A small CTC image transcriber, trained from scratch.
Model: 10.9M parameters, 32-pixel images, arch convnext, norm rmsnorm, moe top_k, num experts 32, patch size [2, 2], depths [7, 7], widths [64, 128].
Training: muon at rate 0.0015, 5100 steps, batches of 64.
Data: trained on numbers of one to four digits printed on busy colour backdrops, 2.2 epochs.
Rows from block 6 of a small CTC image transcriber, named by matrix and row number. Rows with one number belong to one neuron. Each number is 128 + 32 x the weight over its row's rms, rounded and kept within 0 to 255. All counts start at 0.
After each neuron's rows are labels from the 100 images, of 14976, where the neuron reaches its highest value: "responds to" is what is common among them. Only what is clearly more common there than usual is listed. The data: numbers of one to four digits printed on busy colour backdrops. In brackets: how many of the 100.
# fc1: MLP up (model.blocks.6.mlp.fc1.weight, 384x64), inputs 0-63
# fc2: MLP down (model.blocks.6.mlp.fc2.weight, 64x384, transposed), outputs 0-63

fc1.16 [115 190  99 104 124 207 203 109 182 135 121 107 107 158 174 158 171  92 151 111 139  63 106 119 104 147 147 132 100 131 124  95 116 154 118  80 103 127  83 139 131 171  68  98  84 130  95 129 110 120 162 175 174 138 114 174 107 130 156 137 155 173 125 142]
fc2.16 [182 135 117 205 120 185 162  82 203 128 193 141  94 116 105 114 121 143  75 138 135  95 135  89 141  98 128 123 140 147 156 185 159 143 128 124 104 142 143  78 160 166 114  56 119 131 138 105 201 143 139 134 115 169  95 143 124 104 176 142 124 109 105 127]
responds to: length: one (58); blue ink (25); last digit: 9 (25)

fc1.373 [140 108 185  99 122  85 125 144 156 148  69 121  98 161 165 181 138 189  88 206  99 126 145 105 113 157  98 182  96 112 118 123 118 147 128 171 141 116 124 121 128 154 205 165 100 145 119 133 221 106 172 123 147 166 136 129 146 114 124 141 149 161  91 118]
fc2.373 [143 163 124 156 184 156 120  82  70 102  88 187 144 101 182  98 112 151 131 103 105 164  56 117 100 107 134 128 145 171 143 167 153 121 149 161 134 148 122 121 115 109 119 129  88  87 126 138 178 148 137 117  88 112 118 154  94  71 135 160 144  53  94  60]
responds to: on a plate (86)

fc1.195 [125 112 159  92 168  98  83  64  69 178 124 134  66 191 129 168 168 123 152 193 120  98 126  99 135 172 119  93 159  90 124  62 163 136 172  84 127 119 175 135 132 166 115 165  95  81 139 132  88 142 118 129 155  99 125 132 118 133  93 109 134 107 113 161]
fc2.195 [160  81 136 145 139 129 190 136 100 146 165 193 141  85 156  75 173  87 173  59 122 159 105 133 190 102  76 107 138 141 184  88 122 150 139 155  86 153  79 124 131 154 115 144 150 129 135  82 154 106 106 165 151 163 123  93 105 118 131  88  90 163 123 135]
responds to: length: two (70); last digit: 9 (29); first digit: 8 (26)

fc1.356 [132 180 105  90 160  87 172 124 137  56 122 134 154 124 174 119 121  65 169 132 115 145 169  95 231 117  94 128  93 122 114 146 132 153 152 140 155 138 155 147 100 105 166 121  87 155 155 191 113 143  82 124 130 152 124 134 100  99 105 165  66 113 130 163]
fc2.356 [165 135 173 151 118 141 211 109  88 121 137 143 135 129  87 131 132 152  99 178 101  73 180 104 210 101 135  98 114 120  62 118 115  88 122 162 111 108 136  67 135  80 133  81 156  92 164 183 124 170 119 128 138 143 159 104 145 142  89 118 159 141 146 147]
responds to: the digit 1 (51); last digit: 1 (29)

fc1.72 [ 88 121  85 180  94 150 133 119 156 136 175  98 128 174 138 178  83 144 149 124 144 111 113 129 135 115 114 183 157 117 134 123  97 146 115 125 101 135  90 103 151  95 167  68 220 121 133 111 226 130 113 121 156 155 137  72  84 119 118 120 131 128 179  87]
fc2.72 [140 118 114  51 144 126 116 167  95  85 118  86 114  71 184 143 132 102 107  75  93 177 106 103 108  76 139 170 147 190 146  59 136 112 151  89 170 151  92 162 176 152 113 132 134  65 115 120  78 149 155 120 117  96 131 113 111 136  84 125 137 112 121 104]
responds to: the digit 0 (69); length: three (54); last digit: 0 (32)

fc1.177 [125 102  44 172 173  85 147  99 104 117 101 120 188 112 153 138 154 123  92  98 137 143 114 153 118 149 134 149 183 145  65 130 168 164 104 171 134  98 145 105 101 153  70 161 140 154  90 111 192  90 104 130  89 159 109 126 115 184  87 112 123 117 106  80]
fc2.177 [ 83 151 143 120 112 121  95 105 152  85 134 106 132 101  87 114 117 103  67 133 167 130 177 122 121  71 136 181 114  36  77 142 170 146 122 177 175 155 133 144 168 153 155 136 143 114 131 141  80 165  81  97  99 162 125  95 111  97  78 138 184 145 140 115]
responds to: the digit 8 (49); first digit: 8 (31); last digit: 9 (30); last digit: 8 (30)

fc1.255 [192 170  76 112 127 177 151 114 154 115 128 144 118 172 127 110 125 153 131 123 215  96 132 126 116 103 129 103 160  99 152 176 132 125  91  82 124  84  86 121 101 171  73  88 125 140 141  81 145 152 121 161 162 115 131 150 120  87 181 100 113 108 148 214]
fc2.255 [144 136 143 152 152 193 133 110 142 148 121 185 146 107 104 187 110 121 137 106 107  92  58 144 115 175 152 125 122 144 126  49 124 116 128 169 152 119 158 119 124 159 160  74  92 194 120 100 139 108  77 148 145 133 142 165 117  86 131 173  97  59  76  99]
responds to: the digit 2 (80); length: three (51); last digit: 2 (45)

fc1.111 [123 105 134  90 145 148 118 178 142 148 167 178 125 134 107  69  95  64 163  69 185 156  82 126 138 132 139 100 151 108 101 122  99 189 151 111  88 132  98 116 106 132 124 156 165 116 122  94 100 176  77 121  68 130 152 152 176 147  59 151 133 134  79 128]
fc2.111 [126 136 138 177  86 132 146 143  90 158 116 113 122 109  80 150 100 160 185 147 129 154 103 112 116  78 143 130 133 160 186  76 115 130 175  67 130 168 124 158  83 113 185 170 128 157 180 148 175 136 118 113 127 163 171  61 150 121 182 170 101  89 113 111]
responds to: the digit 0 (60); first digit: 0 (45); last digit: 0 (43)

fc1.95 [189 107 149 134 159 123 151 138 155  93 110 178 155 105 140 134 148 148 157 169  88  97 172 119 139 146 165 174 102 123 129 155 130 136  55 163 103 142  56 110 158 108 124 138 163 156 124 103  58  77  61 100 143 172 136 121 106 121 145 148 168 141 188  99]
fc2.95 [122 140 133 145 171 114  82 136 155 122 159 168  97 189 180  95 178  90 146 162 129  51 133  98 125 165  92 167 126 148  83 143 175 133 132  89 102 100 159 112 149 161  93 116 121 119 198 171 127 108 137  90 137 145 143 111 121 128 100  84 125 136  64  67]
responds to: the digit 0 (58); length: two (58); last digit: 0 (42); first digit: 4 (26)

fc1.33 [147 112  78 144 170 203 180 167 155  93 176 157 127 102 162 132 151 143 164 126 118 108  29  69 110 128 159 132 131  97 159 108  95 157 135 136 147 100  87 116 101 164 109  85  95 121 120 135 158 141 177 120 142 137 195 136  86  91 119 124 153 148 135  96]
fc2.33 [144 188  80  85  71 154 109 140 142 121 139 182  71 210 183 110 127 163 125  88 120  90 136 126 138 133 114 114 124 133 154  90 145 110 122 123  88 149 131  68  97 133 118  50  93 145 165 102 141 202 145 148 151 147  96 143 117 138 162  96 136 117 160 141]
responds to: length: two (70); white ink (29); first digit: 9 (25)

fc1.226 [173 149 118  95 127  87 143 131 113 116  82 145 124 151 202 187 120 138 110 179 169 132 138 140 100  94  84  98 106  72  97 102 125  74 100 119 134 117  93 124 104 109  95 119 192 116 152  38 125  74 104  79 112  98 138 103 148 131 160 135 158  85 140 126]
fc2.226 [119 133 169 149 136 138  98 101 143 136 144 117 112 125 158 113 152  73 128 104  86 127 120  62 195 163 100 155 194 160 139 112 143  53 180  99 123 115 150 120 196 146 152 168 125 134  82 149 125  95  65 118 114 106 160  77 149 136 144 176 180 107 100 121]
responds to: the digit 1 (48); last digit: 1 (25)

fc1.239 [117 162 115  36 121 140 149 135 166 124 125 172 155 124  92  43 135  96 162 122 167 109 104 106 188 133 105  63 132 146 127 144  95 137 152 141 105 124 110 127 170 148 112  83 143 158 137 104 146 122 134 107  84 148 152 205 118 111  50 152 112 102  95 112]
fc2.239 [165 170 181 157 115 138 178  69 151 161 199 122  38 111 128 154 121 132 138 167 121 111 118  92 134 124 131 118 106 149 107 105 134 125  94 103 151 218 159  96 136 100 181  65 148 143 164 133 180 144 128 105 109 152 179 111 114  99 126 113 103 125 120 124]
responds to: the digit 1 (80); length: three (59); first digit: 1 (45)

fc1.91 [129 175 139 102 181 137 150 135 182 104 100 160 164 115 145  98  82 128 135  79  77 114 104 145 134 131  88  97 143 141  64 107 170 175 108 125 179  83 127 177  89  98 196  81 115  96 132 145 121 101 154 128 142 170 138 111  85 107 121 145  87  98  95  72]
fc2.91 [133 123 132 111  91 146 157 113 147 155 123  80  63 136 135 106  63 139 120  98 114 127 197 122 102 118 145 141  68 146 130 176 139 127 101 160 104 117 117 115  87 163 157 119 162  52 142 120 142  79 120 141  86 145 112 160 161 161 138 156 174 230 116 108]
responds to: length: one (57); teal ink (26)

fc1.263 [115  69  96  96  92 145  83 139  92 131 101  97 131 149 165 180 121  66 165 143 107 164 134 122 124 148 122 101 100 119  83  82 103 124 148 166 132 138 161 151  96 134 111 117  94 135 154  79 102 133 119 168 146 113 111 131 157 205 191 150 184 114  99  47]
fc2.263 [145 144 156 108 167 102 114 197 203 151 118 146  46 128 137 168 108 134 129 109  85 106 164 123 121 138  79 132 150 129 159  91 127 103 165 186  84 110 154 157 139 150 142  46 107 143 124  95 107 124  53 111 101 182 124 119  98 115 156 126 133 163 116 123]
responds to: length: three (58); the digit 2 (55)

fc1.129 [ 68 108 111  89 105 126 115 158 110 151  95  72 113 146 123 133 148  80 126 159 149  47 102 138  94 135  71  69 102 151  99 102 140 142 119  79 104  66 105 154  75 131 119 198  85 119 144 156 165 153 148  75  85 154 106 110 107 128  89 123 111 138 119 113]
fc2.129 [176  87 145 131 147 128  76 143 127  77 143 179 168 105 169 105 157 127 102 103 144  94 109 164 146 151  78 173 121 102 103 169 138 195 138 115 146 194  91 158 137 161  73 192  95  57  76 158 117 150 109 130 129 128 145 124 109 116 100  84 137 122 143 123]
responds to: on a plate (68)

fc1.220 [115 145  99 131 105  68 140 137 161 110 137 122  95 134 129 110  83 115 194 143 108 167 179 107 156  92 171  78 179  85  47 133 108 117 164 146 143 187 114 153 144 127  91 115 134 129 155 227 162 105 139 155 124 109 161 129 135 132  82 125 109 104 119 166]
fc2.220 [ 87 111 158 162 110 150 211  93 135 107 147 111 119 151  75 161 171  84 132 174 172 185 157 112 139 166 121  89 125 145 136  91 130  96 126 125 118 147  94 163  99  94 130 159 187 143  96 100  94 128 156  89 138  84 175 143 125 146  95 102 130 159 200  98]
responds to: the digit 8 (78); length: four (71); first digit: 8 (44); last digit: 8 (29)

fc1.25 [147 126 120 135  87 142  88  87 126 118 109 122 158 187 128  91 105 116 185 113 103  90 114 172 179 108 130  96 108  85 176 156 102 109 139 135 118  57 108 109 155 162 135  98 170 125 165  78 153 175 178 157 125  92 201 200 119 129 132 126 112 121 170 140]
fc2.25 [163 131 130 102 166 128 122 122 141 148 102  90 144 124 136 112 144  88 175 140 140 112 106 149 150 145 125  87 150 142 157 112 136 172 128 124 146 114 176 191 208 147 108  65  89 120 127  63 122 121  92 143  58 140 154 180 121 143  79  67  69  84 110  93]
responds to: length: four (75)

fc1.349 [126 142 108 124 152  75  81 155 101 160 107 110 197  76 140 130 135 124 123 118 126 171  99 147 137  99 145 168 190 100  99 165 131 169 184 103 146 132 129 168 159 131  78  49 175 135 140 149 180 135 104  60 150 169 157 104 110  92 126 135  92 125 103 151]
fc2.349 [ 70 101 102 123 140 104 141 158  84  95 115 132 125 116  81 168 146 101 132 116  90 119 147 201 175 131 146 119  54 118 145 115 136 136 128 117 133 200 111 145 167 121 140 150 179  59 112  94 103 143 117 114 130 153 161 129 102  63  94 186 184  93 115 159]
responds to: the digit 8 (75); length: four (67); serif (62); the digit 0 (48)

fc1.283 [144  79 138  93 148 125 172 195 130 164 152 172 157 139 116  62 128 127 173 116 109  99 119 175 207 130 145 130 132 196 141 128 168 135 159  87 110 170 103 155 115 116 143 146 153 153 144 148 128 122 116  80 131 154 136 122 141 157  32 178 115 127 160 102]
fc2.283 [104 115 174 174  86 131  95 140 131 159 187 111 137 113  94 196 138  84 135 109 126  82 173 136  97  73 139 117 137 142 117 102  93 122 150  85 166 125 152  88 110 128 158 147  88 104 131 185 140 184 213 111  87 133 121 110 158  69 105 168 159 129 114 119]
responds to: first digit: 0 (31)

fc1.320 [179  30 101 161  66 152 110 185  89 116 170 101  83 149 183 100 148 138 149  62 154 104  74 127 143 130 131 136 134 119  90 138 107 143 126  64 108  79 135  86 163 176 138 109 136 128 114 103 151 124 137 144 106 137 123 132 161 130 121 102 145 165  79 133]
fc2.320 [134 135 130 203 181 132  48 151  89 102 198 160 195 103 161 168 102 126 140  98 132 170 107 117 119  86 101 147 124 125 157  95  86 177 165  92 151 141 152 142 146 146 128  65  91 165 139 143  94 133 143 164 116 165 138 133 144  94  77 112 127 132 122 147]
responds to: first digit: 0 (30)

fc1.58 [128 136 125 117 115 139 110 103 130 202  90 102 144 131  86  94 156 112  70 111 129  92 170 215 160  87  93 105  88 115  77 119 105 128  57  98  93  81  99  90  94 137 177 158  95 136 149 103 135 167 115  98 134 161 146  95 102 113 141 107 184 145 130 121]
fc2.58 [107 124 140 122 127 104  97 128  78 129 127 181 164 113 181 122 138 147 112 168 127 102 139 126 146 186  79 135 145 117  89 141 175 170  97 149 150 144 105 196  96 147  74 206 145  97 106 105 128 156  59 121  88 102 113 152 114  80 160  67 136  82 153 133]
responds to: length: two (55)

fc1.4 [119 149  92  75 111  61 117 185 139 125  98 122 142 124 117 122 125 119 163 182 115 181 155 131  98 154 108 126 132 162  95 118 117 147 158 101 148 121 117  89 106  82 117  60 171 125 102 208  97 120 150 160 154 155  76  95  46 109 132 139 160 153 163 160]
fc2.4 [150 100  93 105 171  85 110  72  75  99 110 137 179  62 117  92 109 125 165 179 155 151 129 151 141 176 142 150 122 186 121 148 111 125  79  96  76 159 129 136  84  44 121 175 109 146 106 121 125 140 138 109 144 104  90 114 129 121  74  92 119 166 141 157]
responds to: the digit 2 (82); length: four (80); last digit: 2 (36)

fc1.97 [ 75 135 138 136 163 147  95 140 128 141  81 169 102 119 130 138 133 168 157 128 116 127 127 117 110  55 111 118 138 128 197 118  97 120 110  88 198 155 150  92 163 135 111 148  44 134  98 157 181 147 152 141 103 190 121 181 112 131 124 174  99 139 115  56]
fc2.97 [104 161 136 101  99 149 136 137 119 170 129 196 138 170 167 121  41  91 183 114  99 125 179 120 144 119 103 148 132 120 146 192 169 134 119 140 127 124 116  96 126 157 128  88  57 104 127 195 135 109 116 159 125  90 145 149 105  96 130  98 163  54 109 166]
responds to: on a plate (71); length: four (61)

fc1.235 [109 139  93 106 170 171  77 102 122 102 152 166 105  84 142  72 150  83 103 126 154 150 172 144 138 170 157  78 132  89 170 156 188 118 150 130 160 203 142 134 161 113 148  67 130 170 104 113 100 116 103  99 158 114  82 138 137 141  53 132 147 125 115 102]
fc2.235 [126  64 112 177 125  84 167 102 123  29 130 186 118 160 160 142 166 142 127 138 111  93 139 155 116 140 155 134 143 155  99 140 143 137 121  70 119 154 157  83 106 100 124 190 122  72 108 138 111 113 165  95 172 114 125 114 170 121 103  71 165  76 152 120]
responds to: length: four (95); the digit 7 (50); the digit 8 (49)

fc1.209 [111 141 112 186 132 141  80 137 121 141  80 113 110 181  74 178 183 192 116 216 141 118  97 137 102 161 119 145 144 145 168 188  91  96 134 114  90 129 170 159  86 144 155  98 132 115 123 169 110  83 126 126 150 157 190 109 131 147 151 131 138 101 158 116]
fc2.209 [132 140 154 138  86 101 198 139  57 109 164 100  46 114 122 195 117 174 138  98  72 129 141  92 184 139 112 184 149 133 161  93 167 107 135 131  89 126  83 119  89 163 167 109 153 118 130 151 161 118 117 107  77 146 137 158 123 111  97 164 129 159 129 144]
responds to: the digit 1 (47)

fc1.155 [157 185 144 165 188 127 154  96 157  87 179 140 153  88 144 158 138 184 144 200 136 172 121 157 108 134 119  99 146 136 130 108  99 131 114  89 107 128 150 101 114 149 105 106 103 128 116 120 196 101 159  66 112 127 108 190 142 127 199 120 181 143 171 151]
fc2.155 [104 199 146 104 101  98 143 165 167 143 169  99 102 124 136 156 143 102 127  87  70 206 110 116 126  99 131  91 144 136 144 173 120  90 129  93 148 167 118 162 164  96 160 121 155 102 119 125 184 200  93  72  95 156 154 138 161 136 160 148 113  68 142 133]
responds to: the digit 1 (47); blue ink (25)

fc1.243 [129 178 114  49 184 182  83 145  96  78  98 147 168 184 173  99 161 122 154 154 111 131 104 132  81  96 146 157 134 128 116 112 142 166 119 179 129 104 135 132 186 113 132 123 114 187  97 150  68 152 119 137 156  96 111 126 123 129 122 103  73  82 110  87]
fc2.243 [139  86 103 130 143 101  99  95 186  69 155 178 110 114 122 124 157 169 167 160 126  80  91  88  86 159 104 116  78 111 110 163 115 111 104 164  96 104 133 134 103 139 121 122 116  71  84 176 122 131  77 166 171 167 127 175 167 128 127  50 125 165 136 136]
responds to: length: four (82); the digit 5 (73); last digit: 5 (28)

fc1.355 [141 143  53  58 140 161 117  71 132 140 129 132 120 126  97 151 143 140 134 158 131  95  73  74  89 156 134 127 117 117 112 127 167 158 192 141 116 138 115 143 153 148 141  85  99 157 180 114  65 109 145 129 119  89  74 132 148 188  89 167 110  65 159  98]
fc2.355 [135 105  80 153 138  74 138 102 134 102 110 152 129 135 156 116 129 172 107 133 160  64  82 169 146 193 150 187  45 126 173 126 104 135  96 165 117 115 113 132 131 146 178 150 111 178  87 166 182 121  93 132 134 134  62 108 124  93 148  90 170 114 128 126]
responds to: the digit 8 (76); length: four (65); last digit: 8 (33)

fc1.285 [180 156 115 114 147 176 177 190 138  86 131 167 153 187 119  76 167 160 142 148 169  50 118 121 120 133 175 142 166 128 149 145 131 131  89 146 105 105 119 122  93 116  97 105 132 173 150 185 107 130 144 177 156  74 165 116 136 108 150 140  81  72 138 140]
fc2.285 [176  92 119 101 134 108 150 121 176  96 157 143 150 142 186 164  85  75 137 134  80  79  99 155  70 181 111 166 138 100 137  98 157 152 118 227 143 131 127 155  75 131 139 134 117 150  90 115 126 161  88 121 114 130 121 172 104  94 143  74 128  81 125 147]
responds to: length: four (83); the digit 7 (57); the digit 2 (54); the digit 0 (50)

fc1.7 [125 189  86 155 132  62 174 139 147  80 158 136 123  99 123 154 123 144 158 155 110 128 133 123 123 214 113 111 104 141  92 118 171  92 131 161 143  48  79 150 129 119 118  77  91 118 137 185 104 113 161 126  52 121 116 125 122 172 112 156 149 119 177 121]
fc2.7 [132 188 142 152 138 102 146 110 133  79  92 160 127 127 129 167 118 118  76 180 175 121 119  83 139 122 111 197 146  91 135  89 108 154  63 115 110 189 130 140 141  74 101 121 151 131 142 132 185 145 119  94 115  59 159 162 186 154 156 117 140 163 176 116]
responds to: length: two (55); the digit 1 (54); first digit: 1 (35); last digit: 1 (34)

fc1.237 [196 133 115 100 168 195 118 158 106  83  96 101 113 130 126 169 143 122 163 168 133 164 108 156 116  76  82  44 156 132 124 132 135 111 135  96 138 142  93 151 130 121  79 117 143 108 130  15 130 147  63 156 126 103 110  91 132 104 131 125 129 121 115 141]
fc2.237 [ 61 151 144 158 144 172 102 108 192 156 118 144 127 124 157  82 151  86 120 135  81  92 136  86 115 117 126  77 176 154 146 103 116 108 180  91 112  82 154 151 152 107 115 117 137 196 155 145  89  57 115 139 186 148 129  79 146 112  79 120 134 101 119 162]
responds to: the digit 2 (67); last digit: 2 (38); first digit: 2 (29)

fc1.126 [156  94 136 123 129 189 104  75  88 166 125 162 175 119 131 113 111 121 131  75 154 113  87 178 142 203 132 102 112  74 110  99 104  89  98 137  98 138  99 135  48 156 102 109 119 132 171 162 132 188 125 107 161  84 150 146 109 116 170 154 118  71 121 139]
fc2.126 [134 142 137  94 137 114  55  58 177 154 149 136 124 112 148 147 127 150 153  90  98  99 126 137 165 164 177 133 170 194 144 125 137 171 196 119  96 132 145 105 109  54 134 122 123 178 112  89  91 116  96 146 122 131  89  90 108 111 138 197  89  97 117 111]
responds to: the digit 5 (53); length: four (53); the digit 2 (49); first digit: 5 (27)

fc1.197 [ 80 154  89 144 102 140 105 113 175  89 121 129 117 121 155  82  99 115 128 157 111 187 153 125 135 120  72 140 142 107 106 146 151 129  67 203 199 149  91 113 172 127 103  52 140 110 148 167 155 149 110 165 189 139 141  92 145 147 180 138 116 132  89 150]
fc2.197 [109  93 126  85 142  96  92 168 150 101 161 188 119 123 136 144 126  91 150 161 163  93 142 162 126 132  82 118 113 114 112 172 164 130 125 140 111 201 170 113 151 177  64 187 166  97 110 155  85  91 135 155 120 122 115 173  87 130 199 146 143 102 177 109]
responds to: the digit 8 (79); length: three (61); last digit: 8 (41); black ink (26)

fc1.174 [ 94  87  39 123 172 132 118 132 210  91 133 120  93 125 121 114 129 112 150  52 111 176 129  98 109 103 191  96 158  64 104 116 138 157 118 156 143 135 110 116 158 168 113 102 112 143 144 142 116 134 112 106  96 101 147 116 155 119 108 164 207  87 117 103]
fc2.174 [142 115 155 166 134 204 107 109  86 127 124 153  72 138 114 152 111 133 126  82 200 174 111 107 141 142 123  89 143 134 138 127 162 148 119 125  77 171  88 160 105 137 157 146  96 134 176 188 158  76 132  75  99 113 146  81  87 162 166 117 118 139 141  57]
responds to: the digit 0 (46); first digit: 0 (36); last digit: 0 (34)

fc1.125 [157  69  58 128 136 160 130 147 131 113 141 145 113 101 200 147 118 123 126  89 154 148 131 102 154 116 192 141 192 133 103 143 111  86 117  87 125  72 104 112 110 154 133  90 150 127 140  78 159 118 117 165 128 192  92  51 156 149 107 165 142 175  98 105]
fc2.125 [105  75  92 150 146 145  90 160 143 113 174 157 141 124 188 138  92 109 127  92 102 183 167  91  88 123 171 110  96 147 152  78 169 114 107 102 168 115 181  95 130 170 148 128  93 158 212 131 112 135 178 129  94 164 145 130 102 142  90 136 160 159 103  86]
responds to: length: two (64); last digit: 9 (26)

fc1.328 [ 95 116  86 149 172 110 161 201 167 125 138  80 104 138 148 116 170 106 160 171 117 139 133 133 168 156 111  85 173 165 144 158 104  86 142 147  66 147 129 133 128 167 170 114 182 142 151 173 145 141 116 164 153 177 156 149 133 128 109  84 132 216 159 119]
fc2.328 [125 128 119 142  80  81 179 107 107  68 141  88 151 109 140 100 204 157 118  87 153 117 141 111 193 130 148 123 187  95 126 105 149 107 150 107 115  99  68 122 197 142 120 152 119 127  69 160 116 137 114 114 210 133 156  90 178 108 104 133  98 123 143 130]
responds to: the digit 5 (60); length: four (52); last digit: 5 (26)

fc1.249 [104 109  94 171 110 115 145 156 165 145 152 130 110 150 135 117 140  98 170 127 115 188  99 122 162  96 110 117 186  54  61 146  96 207 147 155 157 186 165 117 163 113 100 166 142 145 133 139 166 137 123 119 166 142 149  82 146 125 145  77 130  69 170 144]
fc2.249 [106 144  90 121 135 154 114 183  95  31 115 104 116 106 136 134 131 121 114 198 136 166  93 187 142  78  82  88 137  53 125 133 134 125 129  94  99 177  86 165 119 109 103 129 160 165 122 140  61  90 120 142 134 129  74 122 158 147 103 127 102 106 122 142]
responds to: the digit 8 (76); length: four (76); first digit: 8 (34)

fc1.264 [102 163  86 120  89  98 121 108 106  70 124 162 153  99 154 133 169 147 133 108  95 131 115  97 123 100 143 103 137 173 147 137  76 125  78 110 123 118  78 131 132  99 104  75 140  87 137 133 241 143 127 130  82 191  93  89  99 183  96 149 140 163 122 134]
fc2.264 [108 124 117 109 105 105 104 152  69  91 100 149 149 114 141 108  87 102 117 159 132 172 142 137 109 128 182 147  91  95 133 138 125 131 130  41 170 180 148 164 124 211  96 150 164  85 149 162  95 124 107 105  42 131 131 170 177 151 152 136 154 106 113 136]
responds to: length: three (66); the digit 9 (53); first digit: 9 (28)

fc1.331 [109 143  92 130 143 124 169  89 130 171  58  86 105 148 116 150 101 109  42 123 124 102 153 137 118  87  69  99 124 140  96 182 122 162  96  66 164 118  98 138 131 128 169 188 126 105  95 120 162 103 148 142  82 201 122 117 125 121 122 131 135 174  93  94]
fc2.331 [121 127 128 120 129 135 127  91 132 103 134 165 179 115 148 114 107 104  66 158 122 100 146 111 114 177  72 144 144 164 138 158 127 203 156 169 124 163 141 137  97 152 111 208 119  79  67 130 113 186  83 129 117 140 146 160 117 107 142  67 152  55 134  91]
responds to: length: four (55)

fc1.236 [170 114 175 101 132 139 209 136 159  95 176 170 144 100 157  94 117 135 140 153 120 155 113 146 129 159 149 111 119 125 151  19 128 201  94 141  78 114 103  91 117 146 123 108 117 167 152 126 156 134 141  53 140 129 121 121 154 158 101 120 180 154 151 150]
fc2.236 [104 158 133 127  81 143  84 169 128 108 180 142 119 142 114 101 114 105 103  90  98 133  40 128 124 124  57 123 169 166 126 130 156 194 119  56 153 105 148 123  94 140 137 136 129 152  96  81 163 176 141 107 108 162 113 172 187 146 160  96  81 136 140 109]
responds to: the digit 1 (92); length: four (53); first digit: 1 (42)

fc1.66 [130 116 158  91 128 139 154  95 172 105 146 129 177 171 128 157 124 129 154 178 110 141  30 118 175 176  83  94 113 138 131 203 161 141 101 155 164 117 130 125  89 134 171 133  95  75 154 118 105  95 127 139 133 151 136 134 166 187 163 125  85 134 120  67]
fc2.66 [ 61 113 167  99 128 128 159 141 129 156 120  73 150 150 210 150  99 194  91 119 136  65 148  93  83 106 119 104 129  78  76 140 148 168 150 133  30 148 103 142 158 129 108 131 127  88 122 160 151 109 139 130  94 132 111 153 146 133  88 117 168 134 130 148]
responds to: on a plate (95)

fc1.50 [186 147 148 142 121 127  95 168  93 187 131 122 120 114 128 145 182 150 163  84 183  73 158  98 144 102 179 151 111 179 131 115 119 131 109  82 106 127  85 108 165 176 181  87 180 132 142 102 177 176  87 104 140 171 162 168 165 131 133 123 141 141 157 115]
fc2.50 [ 96 128  98 175 154  66  83 190 111 111 174  97 146 119 161  87 133 109 156 105 125 141 107 139 146 107 126 192 173 153 114 129 122  75 119  68 186  97 155 140 185 103 105  87  74 123 117 133 148 129 108 166 143 140 172  57 103 117  96 122 108 120 158 117]
responds to: on a plate (75); orange ink (26); yellow ink (25)

fc1.269 [126 186 104 119 164 164 158 125  38 156  96 144 105 104 150 146 107 116 133 197 115 144 199 128 102  89 129 110 111 124 135 119 135 123  99 138 125 141  82 146 122 112 114  87 127 110 141 159 105 121 202 129 132 189 146 169  73 110 201 112 107 148  77 103]
fc2.269 [120 184 175 155  85 178 121 149 133  80 135 172 114  79 101 116 137  92 112 131 122 218 142  92 149 132 110 132 105 157 167 188 143 125  96 148  94 155 126 111 119 120 175 141 120 168 174 126 106 122 156 123 144 135 126  85  92 141 166  50 175  91 158  96]
responds to: first digit: 0 (31); last digit: 0 (28)

fc1.191 [ 93  96  90 136 196 122 160  55 145 127  79 110 136 135 134 160 100 152  65 153 149  77  84 119  68 159 146 140 186 101 147 133 117 137  91 128 108  87 127 119 124 150 164 142 133  89 127 110  72 152  94 150 125 164  66 150 132 116  87  83 107 137 106  75]
fc2.191 [ 97  75 172 106 154 161 174  91  60 107  98 130 119 136 124 119 102  81  83 112 117 118 155  53 119 155 129 156 121 169 106 117 103 140  97 131 116 126 142 107 135 160 185 179 193 102 109 154 161 179  81 104 118 171 135 111  58 113  99 132 145 141 170 140]
responds to: length: one (69)

fc1.288 [129 175  76  87 109 159  94 106  87 138 124 146 135 101 112 142 133 160  78 102 126  55 141  56 148 122  67 156  97  83 149 144 125 118 136 139 133 155  67 106 165 130 169 144 154 167  52 138 115 125 145 129 208 121 121 129 105  92 125 133  98 171 158 139]
fc2.288 [ 98 196  89 197 164 117 105 139 105  66 142 177 113 109 140  99  98 162 110 131 171 138 158 111 152 153 135 123 125 139 129 114 191  95 133 139 137  87 183 164 163 104  98 113 113  48 102 160 126  95  89 147 134 131 160 119 152 124 130 129  99  97  51 162]
responds to: length: four (54)